Weights of a small masked image model: encoder layers 14, 61250 training examples.
Rows from block 3 of the encoder of a small masked image model, named by matrix and row number. Rows with one number belong to one neuron. Each number is 500 + 40 x the weight over its row's rms, rounded and kept within 0 to 999. All counts start at 0. Numbers have three digits each.
After each neuron's rows are labels from the 100 images, of 14976, where the neuron reaches its highest value: "responds to" is what is common among them; "peak on" is the class under the peak. Only what is clearly more common there than usual is listed. The data: simulated grey scan slices of phantoms with and without marks. In brackets: how many of the 100.
# fc1: MLP up (encoder.blocks.3.mlp.fc1.weight, 576x192), inputs 0-95
# fc2: MLP down (encoder.blocks.3.mlp.fc2.weight, 192x576, transposed), outputs 0-95

fc1.478:533525607507468520502488579532373526509480446562489499475520506502509515498513520407540490528477536459413482482520498499548512517529475483509446499451509506494528493444503470467532499457515522531528506481479505602420541526488433530467511484549483444492462539501499477464480567499496574570
fc2.478:528473509467496479498517554485442577474511494537516574455436458492493399447565512491457431444509551565482527520511424558531519491461423455464459547532538391531499521514479484478522514470522520473429487519510399550467508531428442552510496537512544463524477517464471553503524560488481561488
responds to: chest (87)
peak on: organ (100)

fc1.308:498490558530504552545492492536464452514472522497535581497437520491467571455573494489544465545432490488526506521492498431552419397512497509538573568512513539487471509461577509519471557490500513514492481483517472492499505486487548493506460501503512429531542508469486503550499363528546456492
fc2.308:506477537433445468500492464542546501566556493534421482444458469509423497601461502517552466528450504525498544597501524531404541491472589510545485489501560477523486440509431522474508465505509509436478570498519557526566524515474569517521455468473511556441465509426524559471567479521487531500
responds to: chest (99)
peak on: soft tissue (51); lung or cavity (44)

fc1.408:507409539510449529565562538554474587548471488532532447491540478487446543474522498490473441539410560508429554466510508423478455521541448499553527505386481465493603504458487444489527490427563474508508456514512498530511515459500459522490492508561510472506522483518526490481584538533533610514
fc2.408:561536546516472461540497528511471446450458456524599493510448506534514544443526482485453425498511492526480590499472419523480493494499507512518454564521535438477525564483572487529537490533495546534452556479543423550444453525503419510507480547542479501482533551461456471496509520469517599442
responds to: chest (83)
peak on: organ (87)

fc1.418:504488473419512544543516451490441486439480517524502456533497464485609422489442453514472510559530441485503441558516472540429468547493457480519540486509506457575535424537469458537469514521472516480530496509460572513532481557464478522486501492607476467454447527522487513484498478485478482517
fc2.418:511499485527501498540546547472531443483525526465475477490533541455458473554470391529523461515434492474493433499483509549436435496484506566512462501541517528552428545439513570496511529459530569468453498421550474427407553508538510426490533482458496539435504490479440518483478418497494540536
responds to: chest (93); low contrast (85)
peak on: lung or cavity (35)

fc1.482:536437497483447469566494529456429519537541561466466498442513496511543456451572468491501492524470497561512548561457530550463474520524468532479451462493464481556496547527507559500524478456455450507508493472470524475537512492586562539496478415492462501439486485415527497453460498454500399503
fc2.482:497511532490529465510498521505508494463458487556515475446518475511516534451624441491545485519461485554449569534510470537442515453568506544476494494533473516601470558473522519494543527544449540400473495454504444526474597533551463489521475451484502519512462531441524506508496497472473469521
responds to: limb (61)
peak on: organ (56)

fc1.106:467500488501437494539523530462441486485551545499485442544454447529465514480584554462555454527506509493548520492536504524415504414517411514554435435489463522571543449497457484470460491453459501513473515442485475517444568477535452543495514521547493503476448488512472512536464464467527460502
fc2.106:570499456492470525495459436503539534480527414439501498511506426494451555570495464542541497512518545461549469546530507526500552427520599517441445522472499521399604457474533494494491536555610501531600536550521478434463448516501527421472474482452501485457434527513507528505510522499518493564
responds to: low contrast (89); belly (58)
peak on: bone (86)

fc1.495:475562578494537480574572509570612557507585566506467405563578474507499476483498457489536530513515513531466500457468471462515470529496513507495471468498534523468489482524509465507546481532519479486595485488528525481506523512424458422543461470545523446497536502540527462544488526545458437553
fc2.495:485486569508477451525411436546459465555438516535503457422456522557492485522498541486441491515571489483548537499548548547393552563526512456489528506541444502569418597493470480485451526470463473389455473483556516426513510416550543460520523471523488522562464458502500496450506559434467514497
responds to: head (53); ring (39)
peak on: organ (67)

fc1.398:508432451464550522527486432455499545510458549438497465529555541516461463492556510495524571441442471539511481471519514524383443459475445450473518499527531501445491463529547541464540456581512468511493435586498529490480474443522445478534554514524506433515517500477577438486540512492557458565
fc2.398:496542475526446473517506551597467576488522525474525449446473492424505512443458463458520584460423400444445487478531489463458566505509481530553421540481479503481460472472501521484466446426527485501513529444493470569498562546518507510505493495488570477515548530437435485503467556438567546517
responds to: low contrast (100)
peak on: air (100)

fc1.558:489400448487452520450436485494420456479485487449496465495458472503451522426466521525487502538529532445527538466462468559489483545506552535558521541474528510526494490458575505511548424533521458431525496515557441501516474508515460497507457476481529563488540513486468515516549521561467522498
fc2.558:569534535479526502535549491529538525548460563531506562482532578486460485580520475489536563508562447525549403467572485431542481475500507529460497522529491547517489511418552554515383498474454491552492536519497517434504449487506457519534493470483425477519499470486486478514447524495509458498
responds to: belly (76)
peak on: soft tissue (95)

fc1.410:461520486517527495519531528508576519517538504631567485472475488532549475448482517465525503499474583454541512494552525439466544503479438440522491482478501505561523585436547502502531544477555548393453434489512521495556544536423413470472430515509522529502509515528554557479452424473435502423
fc2.410:518651465410492499497505479478459554486513423396481532532493483561447488519473602542547505490475483507491533504492542542533509475489460579466493546447537527521529441455486523506496459505523461526477467466494486524442454499500491467491457535502449386560499462454498552553579500464546482484
responds to: low contrast (76); limb (62)
peak on: bone (67)

fc1.489:536467451489540481493537499587457528447449470503457462516528530451502514484475484463584605489497496449487507521484526545527539557540466485421489432445525423421557476426483477447394557439445496593487441512470405506485501450484575453561528485448479487431446440430518453529517458493532522507
fc2.489:507490542518471498534448423395453555478512431473547503538499477531559564468513508484475464467469488491456483479512536491516462489486438469442501437554502505595554494485530547534513506446432494464504463493487575519559558528490440506528473508516488483559510574498475446554457566521519514512
responds to: head (90); noisy (63)
peak on: organ (100)

fc1.324:485577559540528559511482462464530414470554547527455465485589523519503450457486417447552532437494565522558556453472481498524489489491476433550487524456499536503413494501545546443539527523539518471492457519520479486501478496569520464489475446505511447517546546553483538482511511502482502468
fc2.324:551423520435458478498438520483487554533460477536477454473502497464490538425488519517457496532592516583420551555538542435486513496549520521467478481483484527452518482541477519474447486477438478448541467542522417422491480479456546427511545520529429380515468540454494517513500514558491447475
responds to: head (73); ring (38)
peak on: organ (62); mark (28)

fc1.391:519604483514495577569557439469459491552549501529554522559510469526482502491516477459500481513531465527448494399488564548494480587437491523538498547393518527515398524474549463436503518473546525548504513430500469458530473499486440428522546450512576501433518447448518527531519565448547528500
fc2.391:511466511452537488523578495585511507549522516462516531514500532529476476460468518491419558483580480551558508482532499472552568451511444563497525497466538451449520527475564559481469490505489483511474504462543459443554480655507473474446551500492496480526479607506461436476498493486491486465
responds to: belly (59); ring (38)
peak on: soft tissue (57)

fc1.48:461525501463498544475585408519479453472428434525499472578506485537586438526517481532607469500567428546478490513579492497485429443481426509493463471518455480565501484538438482536434472456555592515488532528434575535485537472549474472491500509509493476478499469476542494556539461502529467503
fc2.48:475400511524452452482494509517493510609526503434402551513549492552459514579431447438490511471473534474445516511489496512508522577530519516470428549553481503475534564580411577516492553509461468431517455507524528507515413470496537524528500450473509450495516565525473487517477558486517588549
responds to: head (51)
peak on: organ (66); bone (32)

fc1.176:511475477550483577504480456464518472543567481518468493504552538502528438429494555471498525502566484473466538500466520517461492546522500545485505549518492458487487561471515462457517490563499532479481509541423445439518476507462488447465541446516550486518367529598536455484578494471538493612
fc2.176:496487494560491493443508505441500513514530529518490478477600530441472528457517474498500600437471475509542467489513406503443486450586470483529557495441491497538470535521512526461495475476498468522545475510533576496534548503564540484453444429538424391517544485418533436427567493525455517512
responds to: limb (74); low contrast (58)
peak on: bone (62)

fc1.289:571517567422535528522549488518485566612502526535538481430484514497506465512505497466547438566483492521500504504470536463493541547467455449531559548457487482512523573498518538440574464453513479492534498514485452526436450414490494487474523538420483509527509509489512491450578518521464438508
fc2.289:438510504553424434565481511514510441459482520492497488560453577483533567465482484452536524525554501576572568469468434511524455459503517457542498495455515483501495593492473555539535459547461439509551532470571494496492467457459531577478454557544465430478515452570475519533556474450450468525
responds to: limb (71); ring (55)
peak on: bone (50); mark (47)

fc1.548:564523436465464551480523460474520506531469470525476486554496531508523423483508522486551417485572434493598476493474485536511473492524545544509481474532537458511487502477513480526442516540477465545500487504513445453524550548524524516461508477526474507524455537519489521481551515518585532510
fc2.548:494482567489487515510462489507620570483518512502477605484508484565450503543471483457506519537491478471456548519512525419513541539528530447467476488534487498473454585601518522535473420457532467489572533531496536492560510496578538471540442570451548467491514563480475526513492540539522506526
responds to: head (83)
peak on: organ (68)

fc1.479:488489529443492473436493509477395446473491490438502447515517466532528534467427452514520474484443432454507495504542407452479502537480433528446456472510492453477524500464486486562544527586478529458467515543505567479469517499582463509413621484525567467502630458527557424532470398503452527466
fc2.479:552528517501479358510500589491524486528532546493430514449579497476483533481567538485525483497550519629464489546476457529475502483513471593501535565486422462512471470466477483476480493387396532563545500542468551505518493518507463560502537446505468483450462500477498469513524560530472574467
responds to: belly (67)
peak on: organ (100)

fc1.127:478479484512477484529501494463508474562490413572543455600474524548485499419542592506517526513461504449466440454434463509529467485518503511528562431415472512517538474438515545478505502468493489551504424442390566489558531531549521541500482471575469488423546492549476446500552483570526508491
fc2.127:489563507510475487511480437502501613505496495481479495510453473510500510529547412535509522521529545511536512527553568599452493508478415538512505471481485580510473527544561553551425472426520478426609500495482557536496481457457496506518486491490547462503484563564549514474486531535515508548
responds to: head (65)
peak on: organ (83)

fc1.90:507507635482525504478426490507546455480499489487520570510478522577435498419544577569440503509500489465511607548550466524528510493465526412519503498451569428456422489473578473540521556523513507487489517419499490541530560530515422427505497500502531458470462501485524439480477478499530454461
fc2.90:533517500493481458517525480499511477585508555506469523569495513497517483527591570485455479491456527506407477443554513523510569511541560520485540507475441590536459535511454502537541528487487522498558445450514431496541520453532533550420535480522503390506484514521542468501526545540447524494
responds to: belly (61)
peak on: soft tissue (100)

fc1.425:489529582569508537537460423526581486521527482541510539494441462480533496561478542485487416513470473487537428576488530515421479517487440528568510449484488518498485467462480535591527457481463549462562528497520413511559486483534469511449543473510496532512420488465381478509503432534549502576
fc2.425:547505525524472492452461520428519541517508526487542507499458524389526513468489474522528591476539507446478550470510438490524424424508474560477504451574526500503509541486467523463432522499484524567508386523577521522476519503531509465453514496530528508576579463462485501465564463488484545485
responds to: low contrast (82)
peak on: bone (89)

fc1.108:507528546563491550497519485527510435452470518470508527533516519506492460531533446510483575482499424480454506495449408535505512522428501458501532378563582531609498494546542427522493522483450519623494537467515550533534490472510503550513570485502475511494508470435490517527493549496464516476
fc2.108:525547520464527458578542484503526505437522482505434575530440459479530498513467503503475532445487490478497550468538543522452496501589514505562474508566508392483475490461542490454491502467463507455515450454487457540457487519497479505501551457579442557406433501538548523578524506536501484488
responds to: chest (68)
peak on: bone (70)

fc1.79:465467466449501506534544496505534482488587490521468470539505523474499559487510504533515473515475500569481414508508519612541444397558461522535474489552494455529464473472508507480431567525502531412473453461580446418512500498499507533567503456547554496504481455476562544513556534573504580441
fc2.79:499579483502500522460442431502481538513436496476474458523493491541514473569485522496486537490462496482517525556507570481466475561525523493564499492459485516489420540549525564542498466608435533543481452434542477491553480551469577518475434594514485581512481534427500458524499506446516489482
responds to: low contrast (66); noisy (60)
peak on: bone (44)

fc1.522:489457565512515469559527515506477539562532446493566469463443504445445476507478422517517402497525491495471487559536531508485541546495481486514495523487487522491538476468538552472431444494559510525549482459484500497432536559497486451493472467523503480496508509511471468413545532557553473536
fc2.522:551476496514522560540471491538522470456542473497394396477487576521491498525520413511475473516447463528494463474587479434515467479472509547494496492431505506531543445480458556503567498547380457496511517485465485457531481502534575517553499574496497536430543480511458469571509471464465485497
responds to: low contrast (55)
peak on: organ (46); soft tissue (39)